config.toml
encoder_patch_size = [4, 4]
decoder_bias = "all"
beta2 = 0.999
beta1 = 0.9
one_sided = false
Rows from block 4 of the text decoder of a small image captioner, named by matrix and row number. Rows with one number belong to one neuron. Each number is 128 + 24 x the weight over its row's rms, rounded and kept within 0 to 255. All counts start at 0.
After each neuron's rows are labels from the 100 texts, of 14976, where the neuron reaches its highest value: "fires on" is the input token at the peak. Only what is clearly more common there than usual is listed. The data: rendered scenes of coloured solids on a plain floor.
# fc1: MLP up (decoder.blocks.4.mlp.fc1.weight, 576x192), inputs 0-63
# fc2: MLP down (decoder.blocks.4.mlp.fc2.weight, 192x576, transposed), outputs 0-63

fc1.555 [188 126  96 104 170  98 150 152 146 147 116 126 139 126 136 132 141  77  67 163  98 120 136 122 158 136 113 142 148 108 132 147 124 155 124 148 107 133 140  99 103 126 112 125 126 107 136 115 114  99 125 149 138 133 110 151 157 106 137  93 117  99 113  61]
fc2.555 [108 115 149 146 105 133 139 127 121  94 144 119 106 157 128 118 136  87 123 119 175 114 161 139 130 114 121 120 114 108 186 139 116 102 144 132 147 110 136 132 145 137 151 104 168  95 121 119 166 151 121 126  83 115 138 136 118 126 125 161 147 118 154 178]
fires on: "sphere"; "wedge"; "pyramid"

fc1.44 [149 106 164  99 125 171 141 110 101 125 132 108  84 103 165 116 113 123  92 130 162 156 126 109 134 122 172 161 147 130 102 106 117 145 132 124 136 153 122 133 154 143 122  66 107 118 157  83 137 166  97 116 119 163 126 127 111 128 111 133 129 105  91 156]
fc2.44 [137 160  99 163 127 121 115 154 115 130 129 134 171 123 109 136 150 166  95 100 122 109  79 106 135 123 135  94 135 153 102 131  88 148 124 135 119 137 155 110 103 160  97 147 132 137  95 176 156 180 164 117 135  89 108 151 125 129 129 115 151 105 143 125]
fires on: "hexagonal"

fc1.552 [125 143 126 146 115 142 113 110 122  89 156 108 114 131 141 139 141 151 126 136 138 151  99 139 119 138 147 116 114 125 170 144 125 116 147 186 161  99  90 136 106 113 135 113  98 120 129 165 121 165  95 101 143 114 187 144 123  98  91 164 113 123 151 187]
fc2.552 [143 111 120 105 126  97 142 150 145 128 146 103  84 141 123 154 130 115 117  94 113 153 172  96 136 139 140 158 165 152  94 109 148 119  93 117 125 138 115 134  89 133 116 113 125  87 110 102 138 123 142 169 102 104 116 136 127 109  94 103 165 124 114 102]
fires on: "a"; ","

fc1.42 [151 104 135 111 130 138 150 173 136 109 118 154  98 127 106 131 184 105 132 182 185 144 146 159 111 142 131 142 109 133 151 140 173 118 130 110 143 151 119 128 153 159 109 152 121 111 124 149 131 130 126 116 111 156  87 109 128  91 146 131 143 156 162 111]
fc2.42 [112  84 151 147 142 150  93 131 145 125 164 141 140 109 137 117  89 139 136 142 107 113 176  99 157 156  90 119 156 140 108 131 179 173 125 134 120 123 145 123 102 123 137 117 111 174 155  81 108  99  93 116 106 108 133 123 161 176  92 112 129 176 107 108]
fires on: ","; "link"; "matte"

fc1.252 [150  99 155  68 158 139 105 157 128 166 146 115 164 124 125 111 144 128 114 115 113 130 134 139 170 129 131 129 153 132  94 163 107 161 149 154 121 104 114  97 177 134 130 110  89 113 100 129 116 159 161 140  78 128 141 113 135 134 109 164 128  66 134 105]
fc2.252 [151 113 125 164 132 139 135 167 123 125 102 115 112 107 152  82 101  76 157 124 134 108 149 127 146 138 148 185 101 111 168 157 153  92  77  92 153 169 117 144 129 142 156 145 142 163 171 139 152 114 113 117 174 107 111 114 131 116 136  89 170 112 115 116]
fires on: "sphere"; "dodecahedron"; "green"

fc1.52 [115 106 148 114 124 141 107 138 121 129  88 121 115 125 174 141 141 124 153 157 100 137 135 101 127  85 139 151 174 118  94 158 162 122 117 146 119 167 127 121 104  84 104 104 115 123 144 164 104 137 168 186 129  96 137 105 147 131 105 126 120 155 138 143]
fc2.52 [148 155 113 155 129  99 123 113 163 131 122 109 120 127 123 138 129 130 116 130 127  93 120 116 100 179 162 125 122 143 172 127 124 119 149 146 142  97 158 139 110 110 133 142  99 120 111 135 108 107 176 117 126 134  81 161 129 129 123 135 134 132 136 133]
fires on: "dodecahedron"; "block"; "sphere"; "bowl"

fc1.538 [138 139 168 147 126 138 143 126 105  99 167  96 116  98 171 111 100 131 163 143 158 133 116 118 120 114 146 122 164 147 123 117 175 121 150 158 150 127 150 165 159 128 120  98 146 112 145 157 106 158 157 120 151 139 123 140 128 133 116 137 152 126  86 134]
fc2.538 [118 113 112 119 126 102 134 149 158 138  98 140 149 147 127  86 135 129 122 101 138 122 137 149 159 132 143  85 124 140 155 132 112 143 116 112 117  89 140 143 177 136 125 159 120 103 119 127 127  95 142 156  94 119 129 143  82 144 134 117 135 135 137  85]
fires on: "red"; "link"; "blue"

fc1.93 [142  89  88 116 153 136 150 155 171 151 109 133 119 129 146 146 110 134 124  98 176 114 195 119 122 122 165 119 157 111  86 143 138 188 127 164 134 103 103  99 134 148 151 118 103 114 160 144 140 118 109 126 174 144 144 103 147 122 124 134 130 136 137 148]
fc2.93 [138 150 132 164 135 145 112 137 125  86 140 129 156 160 100 134 100 139 130 122 109 109  85 136 142 114 112 148  88  98  85 151 136  91 159 118 121 157  92 168 107  78 154 135 120 113 114 126 147 130  84  89 164 113 123 148 114  97 118 134 110 125 138 107]
fires on: "metallic"

fc1.448 [104 157 130 150 144 139 172 146 109 144 125 116 141 163 118 113 143 121 114 103 114 145 164 121 156  92 104 114 130 157  81 129 133 145 105 148 134  86 113 105 115 149 145 123 150 163 118 137 132 112 103 118 109 169 152 142 135 106 132 228 109 103 122 145]
fc2.448 [168 109 133 111 122 113 108 154 126 117 130 115 111  92  86 116 102 142 145 128 163 112 135 132 144 133 158 112 170 157 118 118 108 127 192 181 136  99 118 141 128 179 139 125  68 181  89 107  91 152 147 118 127  98  90 133  89 128 111  96 104 149 119 145]
fires on: "a"

fc1.295 [146 144  73 135 126 163 138 142 129 141 131 127 163 130 159 146 114 157 131 171 138 151 140 156 176 122 175 124 175 161 115 139 142  70 171 114 146 132  88 118 122 109 157 101  98 117 155 154 152 141 110 147 121 130 128 114 169 161 111 137 115 126 128 151]
fc2.295 [131 139 168  90 165 158 132 128 125 117 144 123 133 139 110 121 151 104 118 137 138 176  92 151 112 149 122 114 122 109 146 112 129 170 121 148 118 142 127 141 141 106 160 137 136 148 146 145 108 105 104 165 105 133 175 122 124 152 141 121 127  80 145 141]
fires on: "hexagonal"

fc1.250 [152 164 166 111 144 148  86 123  96 148 117  90 140 109  97 145 132 130 171  81  95 109 160 118 145 127 117  94 102 118 122 103 129 155 106 113  91 133 176 126 137 126 115 158 146 140 142 120 168  95 146 144 157 128 149 124 148 120 118 109 162 113 131 124]
fc2.250 [124 118 154 125  72 126 140 114  93 146 125 195 158 131 137 141 101 136 138 160 189 166 129  90 155 112 114 101  94 123 116 160 137 175 135 116 175  89 127 120  92 128 158 100  87 154 104 138 105 163 109 110 135 111 158 157 139 143 134 116 162 144 164 158]
fires on: "left"

fc1.392 [131 153 111 165 144 183 158 165 148 117 133 109 137 189 159 148 114 162 136 150 115 112  94 103 116 133 137 157 127 126 104  86 172 121 134 105 124 131 173 181 115 120 144 130 108 104 126  99 121 133 134 124 141 118 106 141 150 119  85 120 171  76 117 129]
fc2.392 [125 105 140 103 107 130 142 111 118 136 126 106 148 104  91 134 101  85 151 107 154 147 155 138 185 119 113 174 112 126 138 149  91 135 153 108 109 102  83 123 138 119 137 166 123 125 122 147 119  82 142 123 160 140 123 131  85 132 159 146 113 108 149 112]
fires on: "a"; "pink"

fc1.157 [108 126 124 104 142 129  93  99  95  96  97 107 141 160 143 111 129 135 115 129 170 135 118 136  99 115 148 134 128 104  84 139 133  95 152 140 169 152 183 103 137 172 173 137 179 120 174 115 123 142 112 139 106 138 145 108 154 154 118 161 129 136 127 119]
fc2.157 [101 119 126 140 123 113 187 120 141 101 159 138 164  79 118 130 148 102 136 130 120 147 109 109 179 142 115 110 115  85 112 113 110 135 118  89 160 144  85 149 153 127 151 121 152  92 113 140 133 108 140 150 135 116 125 121 139  88 112 125 149 137 110 149]
fires on: "ball"; "disc"; "prism"; "tube"

fc1.127 [151 125 120 141 160 143 109 137  95 106 122 141 141 145 134  93  95 107  63  99 160 141 158 122 139 102 148 139 123 107 158 124 139 104 153 138  98 115 113 142 114  82 131 118 130 156 190 126 183 125 138 107 149 156 102 117 153  87 137 149 136 145 115 127]
fc2.127 [105  88  98 106 101 128 131 120 161 119 130 121 141 148 173 145 147 125 122 134 122  97 104 151 118 137 132  94 126 136 132 110 138 170  97 140  99 109 147 103 145 154 120 155 138 116 130 128  92 123 112 106 104  98 141 121 153 130 123 142 123 105 119 148]
fires on: "twisted"

fc1.425 [109 138 125  97 158 166 165  79 133  84 106  99 112 143 151 145 143 136 165 139 152 142 167 121 127 119 106 129  99 175 144 139 142 135 135 187 118 171 156 149 114 183 182 163 146 140 109 136 141 137 108 123 106 116 164  87 108 125 133 132 159 121 123 114]
fc2.425 [131  60 115 127 137 128  99  98 144 130  91  83 143 148 140 114 174 163 110 136 166 144 109 110  91 146 133 138 152 110 135 150 134 159 132  92 154 136  80 118 152 170 103 135 139 131 121  91 108 154 152 127 138 123 122 161 107 148 104 144 120 165 135 145]
fires on: "dodecahedron"; "<end>"

fc1.80 [122  99  71  83 118 151 160 110 129 154 151  76  87 124 170 118 136 128 126  72 140 160 130 183  88 122 170 146 137 118 158  95 127 141 143 122 168 130 156 111 113 133 129 124 109 104  77  89 104 163 139 145  93 144 115 122  93 153 117 159 120  91 107 177]
fc2.80 [105 188 165 121 129  96 133 103 105 136 101 129 156 150 131 151 135 131 147 128  83 142 162 128 169 129 111 135 114 131  95 154 142 103 122 130  97  97 115 170 113 158 123 118 191 127 172 146 129 143 124  95 157 128 189 118 176 120 128 135  83 149 133 123]
fires on: "sphere"

fc1.570 [135 166 132 145 116 140 176 148 151 145 141 103 116 143 159 191 149 144 154 141 109 120 120 138 153 151 173 135 161 111 107 158 154 160 185 147 127  86 122 147 148 128 143 137 156  84 133 123 126  57 148 153  95 162 178 146 135 145  86 104 115 119 145 170]
fc2.570 [117 112  86 127 124 156  94 130 133 119 154 159  78  98 113 130 135 141 111 140  91 109  96 153 163 105 131 120 120 171 159 117  77  86 111 106  99 102 120 165 127 143 120  86 181 166 143 138 146 115 128 127 145 153 137  63 156 155  98 122 116 120 135 103]
fires on: "red"; "blue"; "dotted"; "green"

fc1.494 [127 132 160 146 164 142 122 168 137 135  97  81 129 178 161 133 117 117 150 126  92 111 152  97 181 122 128 115 130 142 110 119 117 114 136 128 100 143 160 105  97 146 153 148  99 125 163 101 114 153 167 120 107 141 121 130 174 109 102 132 135 105 130 128]
fc2.494 [148 141  86 144 136 156 140 158 159 126 113 159 107 108 107 129  90  98 134 114  92 139 168 107 107 148 129 156 182 121 114 127 152  89 112 152 116 136 140 126  92  84 149 169 123 129  92 147 126 115 111 120 123 143 143 176 101  90 140 150 128 125 103 133]
fires on: ","

fc1.29 [147 140  64 125 139 130 149 148 117 125  78 135 126 123 116  95  77 146 152 117 136 126 109 132 150 157 146 124 144 127 101 119 111 106 156 158 158 114 119 128  79  66 133 135 134 140 122 143 130  97  86  96 139 120 156 144 164 148 127 144 135 129 130 159]
fc2.29 [142 108  94 140 125 123 102 141  98 127 153 118 108 153 120 113 137 137 115 131  80  99 123 104 126 119  78 148 112 139 178 143 149  97 145 110 112 147 136 105 154 142 167 120 133 119 124 132 145 189 117 170 146 148 113 114 185 108  89 124 133 157 119 120]
fires on: "matte"; "glossy"; "dotted"

fc1.156 [137 114  80 137 144 150 176 155 127 123 135 151 127 113 134 115 117 160 141 171 122 115 132  83 136 151 157 103 106 160 102 155 138  64 150  98 150 133 140 123 167  97 112 163 147  80 118 107 153 127 152 149 110 115 115 171 155 143 134 129 114 168 130  73]
fc2.156 [ 81 131 166 112 139 142 112 106 146 121 120 100 110 112 127 150 103 130 100 102 172 152 131 148 133 128  93 113  99 113 131 118 132 162 141 122  83 104  91 120 103 118 154 126 143 139 133 131 116 101 146  84 107 134 113  82 144 131  84 126 143 154  95 152]
fires on: "a"; "matte"; "disc"

fc1.144 [144 145  96 128 138 145 135 124 122 158 123 154 133 180 129 131 121 129 169 110 140 120 150 105 149 139 186 131 155 130 102 133 128 122 139 104 175 176 156 130 130 155 132 166 141 110 148 140 106 126 148 143  69 116 120 124 131 127 101 131 131 100 117 112]
fc2.144 [143 153 139 147 120 134 113 125 140  96 139  97 121  67 141 124 134 143 100 162 125 131 102 121 132 145  91  85 148 100 129  86 126 127 141 125 119 110 109 166 132 111 140  95 138 127 107 108 138 131  87 102 139 141 139 120 168 112 146 173 155 123 142 171]
fires on: "matte"; "disc"; "prism"; "octahedron"

fc1.550 [157 107 144 115 155 135 126 131  89 128 174  91 142 147 140 130 101 149 152 143 147 138 102  53 155 122 142 154  79 143 129 129 147 157 118 144 105 139  92  88 158 123 132 120 114  77 117 202 157  79 137 163 158 121 171 155 133 132 123 186 146 132 143 141]
fc2.550 [ 93 146 119 117 132 159 158 124 175 112 103 150  87  96 132 140 123 153 146 132 131 110 128 148 106 136 147 132 132  99 107 128 113 153 105 127 105 145 164 117  99 129 110 124 148 146 167  95  98 139 122 114 118 128  91 104 134 131 124  84 132 151 133  78]
fires on: "metallic"; ","

fc1.472 [138 135  94 157 131 143 154 125 157 139 106 131 140 125 153 124 131 115 170 135 142 125  92 103 130 117  93 140 162 129 198 143 119 124 159  97 113 135 125 124  98 103 144 156 128 141 110 119 145 154 129 107 128 145 111  93 123 145 151 130 159 160 120 140]
fc2.472 [114 121 159 142 180 134 111 115 123 128 126 143  91 155 131 153  91 176 110 129 157 117 142 164 132 152 123 112  85 157 136 117 163 102 170 146  84 135 116 135 153 155 131 115 145 124 132 128 132 126  87 112 115 131 119 119 152 124  97 157 151 138 157 145]
fires on: "matte"

fc1.447 [107 128 164 145 159 146 153 118 111 173  91 140  99 144 164 115 126 167 157 106 160 135 102 109 152 102 144 125 132 135 135 130 152 130 134 126 110 174 125 155 144 105 121 134 119 113  88 139 123 175 124  88 150 148 135 107 163 139  89  90 201 145 138 148]
fc2.447 [114 161 117  98 146 113 118 113 162 118 146 106  98 121 157 174 134  83 140 154 145 126  86 159 163 159 113 124 143 147 129 117 122 103 146 130 162 184  75 153 156 151 151 141 125 156 126 120  75 134 111 115 132 109 110 147 115 118 149 170 118 142 105  96]
fires on: "dodecahedron"; "ball"; "glossy"; "spring"

fc1.0 [126 132 131 168 138 167 149 140 127 136 129  94 156  98 136 139 127 132 124 155 159 119 161 122 112 107 149 152 166 109 106 139 188 178 100 125  88 116 124 111  92 161 135 112 108 139 183 117 128 113 160  80 145 133 128 115 123 144 106 125 131 123 135 124]
fc2.0 [157 112 154 126 127  99  95 128 147 102  95 129 151 137 142 117 108 123 121  92 176 118  86 137 157 113 146 188 118  82 121 116 148 114 122 113 153 121  80 107 149  95 116 122 155  84 104 131 137 128  89 129 115 141 136 152 147 123 104 140 135 154 130 116]
fires on: "twisted"; "bar"

fc1.562 [129 141 155 117 171 135  96 124 117 136 161  95 108 114 152 106 132 111 159 149  90 152 117 144 106 142 147 138 142 113 134  95 140 126 118 138 132 120  90 155 105 164 151 111 133 188 127 122 131 130 132 117 152 160 145 143 146 130  94 154 177 108 175 141]
fc2.562 [116 158 117 158 134 104 135 180 116 113 147 158 147 128 131 134 182 140 138 152 186 109 141 135 146 122 116 130 130 123 139 142 136 165 137  59 149 154  97 101 139 131 146 116 116 115 139 145 136  98 166 112 133 118 125 181 111 155 170  96 114 126  83 135]
fires on: "sphere"; "cone"; "octahedron"

fc1.316 [125 123 141 119 134 125 179  72 137 118 141 157 112 117 111 118 158 134 172 168 163 144 183 137 129 117 138 202 139 157  99 111 125 172 122 149 110 126  87 135 166 120 153 152 148 133 159 143 132  92 111 156  87 101 173 139 160  98 141 121 124  94 134 125]
fc2.316 [101 131 112 183 119 128 104 118  93 133 127 119  99 167 173 121 153  96 125 125 146 127  84 114  93 130 130  88 147 143  75 145 159 122 117  69 159 159 179 153 103 105 124 110 100 140  92 142 150 107  97 119 156 156 133 141 126 115 161 122 154 138  81 145]
fires on: ","; "pink"; "glossy"; "matte"

fc1.499 [145 120 123 111 155 108 101 154 123 141 153 147  94 103 171 153  68  79 126 126 161 145 133 120 183 115 154 101 138 142 142 106 178 131 133 133 148 147 120 108 178 102 170 121 117 102 195 140 134 137 140 148  87  83 123 135 138 161 125 163 132  89 124 125]
fc2.499 [124 131 149 115 153 144 115 120  96  64 117 135 125 130 134 138 124  62 118 145  89 138  85  77  78 107 112 131 115 152 154 128 127 147  94 132 124 137 148 153 139 144 154 132 145 137  88 153  83  84  98 117 181 129 143 132 130 140 163 143 120 117 115 106]
fires on: "hexagonal"; "striped"; "teal"

fc1.7 [ 84 140 128  72 148 110 143 107 112 137 161 112 118 154 110 109 147 121 143 122 132 122 131 124 104 119 178 122 163 146 124 135 102 165 142 154 133  80 107 122 117 157 131 140 138 110 151 129  69 165 156 140 139 131 137 122 132 174 104 141 138 128 109 136]
fc2.7 [170 138 149 186 105 131 142 125 139 158 108 119 132  85 168 130 100 137 105 146 129 101 150 166 111 109 162 180  96 117 135  53 174 128 118 104 150 121 113 153 127 136 116 106 133  88 128 122 132 125 172 131 110 154 140 157 109 124 130 136 112 124 155 103]
fires on: "wedge"; "egg"; "tube"; "dodecahedron"

fc1.64 [117 130 163 153 153 116 125 161  97 122 117 152 126 124 141 111 121 111 116 134 123  98 118 115 162 113 140 122 130 146 125 128 149 150 110 143 163 116 169 156 156 125 124 146 111  92 143 141 120  89 105 149 115 113 129 101 120  76 119 143 114 161 105 129]
fc2.64 [117 170 126 134 117  99 156 145 142 129 116 109 159 118 144 151 135 147  91 126 134 144 109 130 130 150 132 113 119 118  88 104 145 151 138 176  87  95  91 139 138 139 172 128 125 131 118 115 132 153 173 107 132 188 134 176 107 156  94 148 140  91 133 137]
fires on: "dodecahedron"; "checkered"

fc1.293 [103 121 127 113  97 144 163  90  85 138 113 142 135 135 116 130 111 128 139 162 161 151 121 164 146 101 140 144 145 120 105 115 126 137 103 135 126 135 118 107 124 111  87 102 102 135 123 171 129 126 114 161 147 131 140 137 167 106 127 122 117 111 139 121]
fc2.293 [129 135 113 144 122 144 129 139 163 129 133  94 124 111 173 133 153  87  51 142 132 111 155 146 134 133 101 135 106 131 157 141  99 140 126  95 151 157 146 137 122 135 135 170 168 134 120 131 117 128 118 121 127  98 106 134  89 155 108 122 141 121 119 121]
fires on: "twisted"

fc1.544 [115 127 148 154 141 118 140 142 109 111  88 135 122 158  96 123 120 112 130 160 172 166 127 154 129 114 129 103 130 153 116 124 127 134 108 143 151  83 146 144  86 150 135 129 114 108  89 136 117 105 136 116 111 155 191 117 133 112 138 120 129 167 133 190]
fc2.544 [145 137 122 119 111 116 139 156 102 128 159  93 118 122 139 133 142 158 123 121 111 133 138 106 144 138 163 124 145 128 116 133 154 119 111  95 139 114 148 137 138 150 170 126  86 110 110 139 105 133 113 127 143 107 114 115 102 101 105 110 102 115 112 105]
fires on: "hexagonal"; "pink"

fc1.522 [140 154  90 123 126 131 163 118 189 119 168 116  99 131 114 181 115 112 124 131 163 136 112 100 118 175 138  99 127 124 108  56  99 145 138 149 181 146 127 121 128  93 110 143 156 116 148 144 142 128 124 139  93 165 151 118 149 123  82 127 130 155 109 105]
fc2.522 [120 147 141 113 131 108 132 125 161 145 167  78 131 125 161 111 156 109  97 100 117 121 116 139 166 137 129 176 115  80 148 115  83  66 110  89 165 138 140 127 112 141  85 157 130  80 135 105 107  74 157 107 139 156 132 120 109 132 102 116 159 111 115 183]
fires on: "dodecahedron"; "cone"; "prism"; "pyramid"

fc1.201 [136 169 141 107 169 150 182 151 137 163 119  91 139 131 130 142 163 134 132 183 129 126 131 139 109 132 171 125 147 146 124 132 107 165 131 119  82 128 158 126 118 152 161 148  89 128 125 112 134 122 125 128  99 139 126 107 135 113 112 186 187 112 130 136]
fc2.201 [104 123  95 126 111 160  82 148 121 122 135 113 157 120 136 122 116 135 111 121 109 140 118  85 120 114  79  80  98  87 129 114 124 106  97 136 124  99 109 120 125 165 160 128 157 109 133 137 116 135 105 130 158 100 110 150 106 126 147 103  98 133 154 127]
fires on: ","; "a"

fc1.279 [109  98 147 124 140 129 159 140 154 135 142 101 129 146 125 127 103 126 168 134 118 154 141 128 139 159 132 154  71 116 156 177 147 121 166  93 115 104 124 162 132 179 111 129 122 112 152 161 128 126 159 134  86 131 102 132 159 107 110 194 124 119 106 115]
fc2.279 [147 146 141 110 146 114 122 142  88  99 102 143 116 110 161 101 168  91 118  88  90 140 129 122 134 106 115  93 130 122 106  90  89 131 113 157 104 177 145 167 133 144 136 137 130 143 131 104 131 143 120  97 123 159 127 140 140 115 160  68 134 124 107 150]
fires on: "a"; "glossy"

fc1.340 [156 167 134 173 142 117 132 134 146 129 144 120 127 105 119 117  90 134 103 119 105 138 116 164 120 120 142 116 111 133 117 143 115 145 101 110 121 102 104 146 111  80 145 167 126 116 137 147 119  90 165 126 161 137 133 120 118 142 123 101 117  96 159 170]
fc2.340 [128 118 137 105 123 126  90 162 146 136 135 139 131 147 128 110 128 151 145 126 160 127 115 148 123 139 176 104 143 122 107 145 187  97 154 132 126 119 144 129 142  46 168 126 135 186 102 108 166 114  83 136 104 149 116 151 131 186 148 159 122 129 147 126]
fires on: "hexagonal"; "metallic"

fc1.436 [117 147 109 101 134 178 146  92 122 133 138 133 112 144 141 125 143 151 138 136 146 131 150 122 185 101 120 113 163 125 105 152 120 113 101 101 147 125 140  97 144 153 122 121 128  77 113 136 125 118 133 118 129 148  89 118 113  92  83 155 162  96 138 146]
fc2.436 [147 136 179 149 127 120 104  93 128 103  79 133 156 176 147 111 127 129 111  97 161 162 154 126 135  80  97 146 120 134 171 131 142 161 157 196 165  94 134 140 105 139 117 156 112 152 107 101 199 120 105 178 115 119 130 118 115 142 190 101 160 124  69 189]
fires on: ","

fc1.180 [170 133 180 124 149 132 114 110 126 128 109 119 136 191 138 116 137 103 153 127 126 122 154 108 165 131 129  95  99 115 115 104 129 139 116 131 144 162 158 117 134 165 140 133 126 132 143 141  92 103 175 171 110 150 146 172 144  99 129 126 148 151 124 141]
fc2.180 [ 90 133  83 159  94 161 143 148 163 131 116 143 146 117 169 105 113 143 118 120 154 129 123 139 126 117  99 152 143 144 145 133 139 105 156 142 111  87  92 174 130 111 151  97 114 106 110 141 155 144 128 121 114 165  94  95 158 159 131 110 126  74 144 109]
fires on: "left"; "of"; "and"

fc1.525 [156 111 137 117 162 157 149 148 146 127 151 159 144  97 130 174 141 119 122  93 117 108  92 131 138 125  98 128 120  97 156 128 150  72 114 109 136 128 117 112 122  93 202 116 123 105 112 149 136 124 104 126 109 160 109 128 154  77  62 151 129 145 136 114]
fc2.525 [151 157  88 114 122 149 160  82 113 126 130  81 116 144 151 150 135 129 123  75 142 113  86 154  71 119 155 132 131 134 127 136 128 121 156 139 139 144 118 128 116 126  98 132 154 138 138 153 164 124 166 121 140  68 151 117 128 177 176 130 175  99 113 153]
fires on: "hexagonal"

fc1.470 [158 116  79 131 156 122 155 127 129 112 134 166 144 116 120 108 149 103  74 151 100 109 111 160 130 112 130 134 123 109 104 137 122 112 144  95 100 112 164 124 146 115 124 139 139 120 128 106 156 116 139 139 127 120 132  97 108  99 122 112 142 148 134 134]
fc2.470 [145  97 118 121 137  93 158 139 160 119 184  98 164 144 153 113 133 110  74 114 123 137 126 136 165 141 144 116 105 132 116 156 117 123 164 152 124 161  82 130 124  97 100 123 105 103 104 155 181 107 135 152 146 176 128  97 125  98 136 113  87 132 142 147]
fires on: ","; "white"

fc1.205 [129 140 161 129 102 105 162 138  98 102  98 152 119 151 118 141 143 102 130 109 114 169 135 148 127 158 111 119 112 128 148 110 140  68  97 100 163 129 124 127 134 134 146  89 153 169 113 107 125 133 130 127 135 150 124  74 118 119 139 151 127 194 143 109]
fc2.205 [139 135 124 136 108 127  60 111 177  99 144 108 120  82  90 131 123 109 157 132 155 111  70 173 104 147 137 174 159  93 130 137  99  86 133 126 112 130 161 131 121 149 118 114 120 128 123  96 159 128 122 145 135 136 141 136 159 126 117 146 136 183 166 152]
fires on: "a"; "yellow"

fc1.39 [ 97 163 134 158 136 129 132 148 139 136  93 114 130 123 125 163 129 155 174 167 116 140 162 106 122 135 126 161 130 125 113 113 114 120 134 115 105 126 102 135 112 112 116 136 143 115 120 155 168 115 157 146 133 144  82 120 157 114 108 173 139  96 160 149]
fc2.39 [127 109 115  81 106 150 122 158 120 134 140 169 128 154 136 156 154 119  81 142 153 114 139 148 103  92  86 100 134 146 153 137 108 106 123 156  90 147 113 142  73  91 111 125  83 126 143 129 118 116  96 108 135 104 102 108  76 100 151 105 109 140 128 131]
fires on: "wedge"; "bowl"

fc1.305 [137 137 127 140 151 157 160 126  92  77 137 117  92 151 132 149 137 149 134 163 167 142  65 167 128 151 132  93 129 112 136 141 173 136 111 131 147 110 106 132 134 149  88 181  99 141 140  86 132 159 122 152 133 133 146  99  78 124 110 134 136 114 117 144]
fc2.305 [144 117 124  94 139 128 125 141 158  83 139 135 113 113 139 112 107 126 142  96 134 128 105 120  77 149 138 111 106 146 148 125 135 156 159 102 129 138 149 119 101 120 169  82 122 113 141 142 115 108 101 115 172 133 139 148 181 145 162 154 135  92 130 104]
fires on: "hexagonal"

fc1.161 [129  95 146 110 117 169 121 108 163 112 122  79 120 115 148 111 135 100 124  97 107 149 127 154 156 119 134 154 104 144 138 118  98 140 158 157 155 171 161 135 112 153 118  75 102  87 151 125 107 148 144 153 123 156 139 154  95 140 100 112 163  79 116 157]
fc2.161 [155 125 115 106 148 132 155 119 130 106 118 114 126 186 128 114 128 118 145 140 178 106 116 115 127 131 138 118 117  98 152 131  92  67 128  92 116 102 107 157 154  88 119 144 116 132 119 101 132 107 139 120 157 123 144 127 105 104 130 100 104 113 170 100]
fires on: "metallic"; "black"; "orange"

fc1.75 [150 149 107 102 130 107 143 149 154 138 123 135 146  91 116 121 136 118 108 107 160 141 142 123 128 110 131 139 162 155 154 119 128  93 149 116 141  89 131  66 100 111 164 124 155  86  90 142 113 147 169 132  81 122 142 151 120 122 142 131 133  79 120 175]
fc2.75 [162 134 139 129 139 116  98 112 134 115 132 104 119 122 105 113 120 159 131 134 109 125 105 167  76 123 119 130  79 113  95  88 103 143 151  96 132 141 137 161 105 197 133 144 117 128 122 129  97 167 127 157 114 157 123 118 165  99 107 111 135 127 174 116]
fires on: ","; "white"

fc1.25 [163 123 143 160 174 127 123 104 103 169 185 145 118 137 209 130 148 154 127  92 126 129 154 130 171 141 133 117 122 132 159 144 170  98 110 132 160 135 168  93 124 127 130 121  99 127 135 131 142 126 112 126  90 148 118 121 128 107 125 116  95 121 110 156]
fc2.25 [128 123 127 141  94  93 122 144 134  93  94 120 108 122 133 153 118 112 122 148 141 102 116 125 160 126 120 157 143 123 111 112 141 130 139 149 114 142  99 152  89 126 124 108 114 110  70 157 124 142 130 118 119  85 136  87 140 177 139 123 152 115 137  80]
fires on: "sphere"; "dodecahedron"; "ball"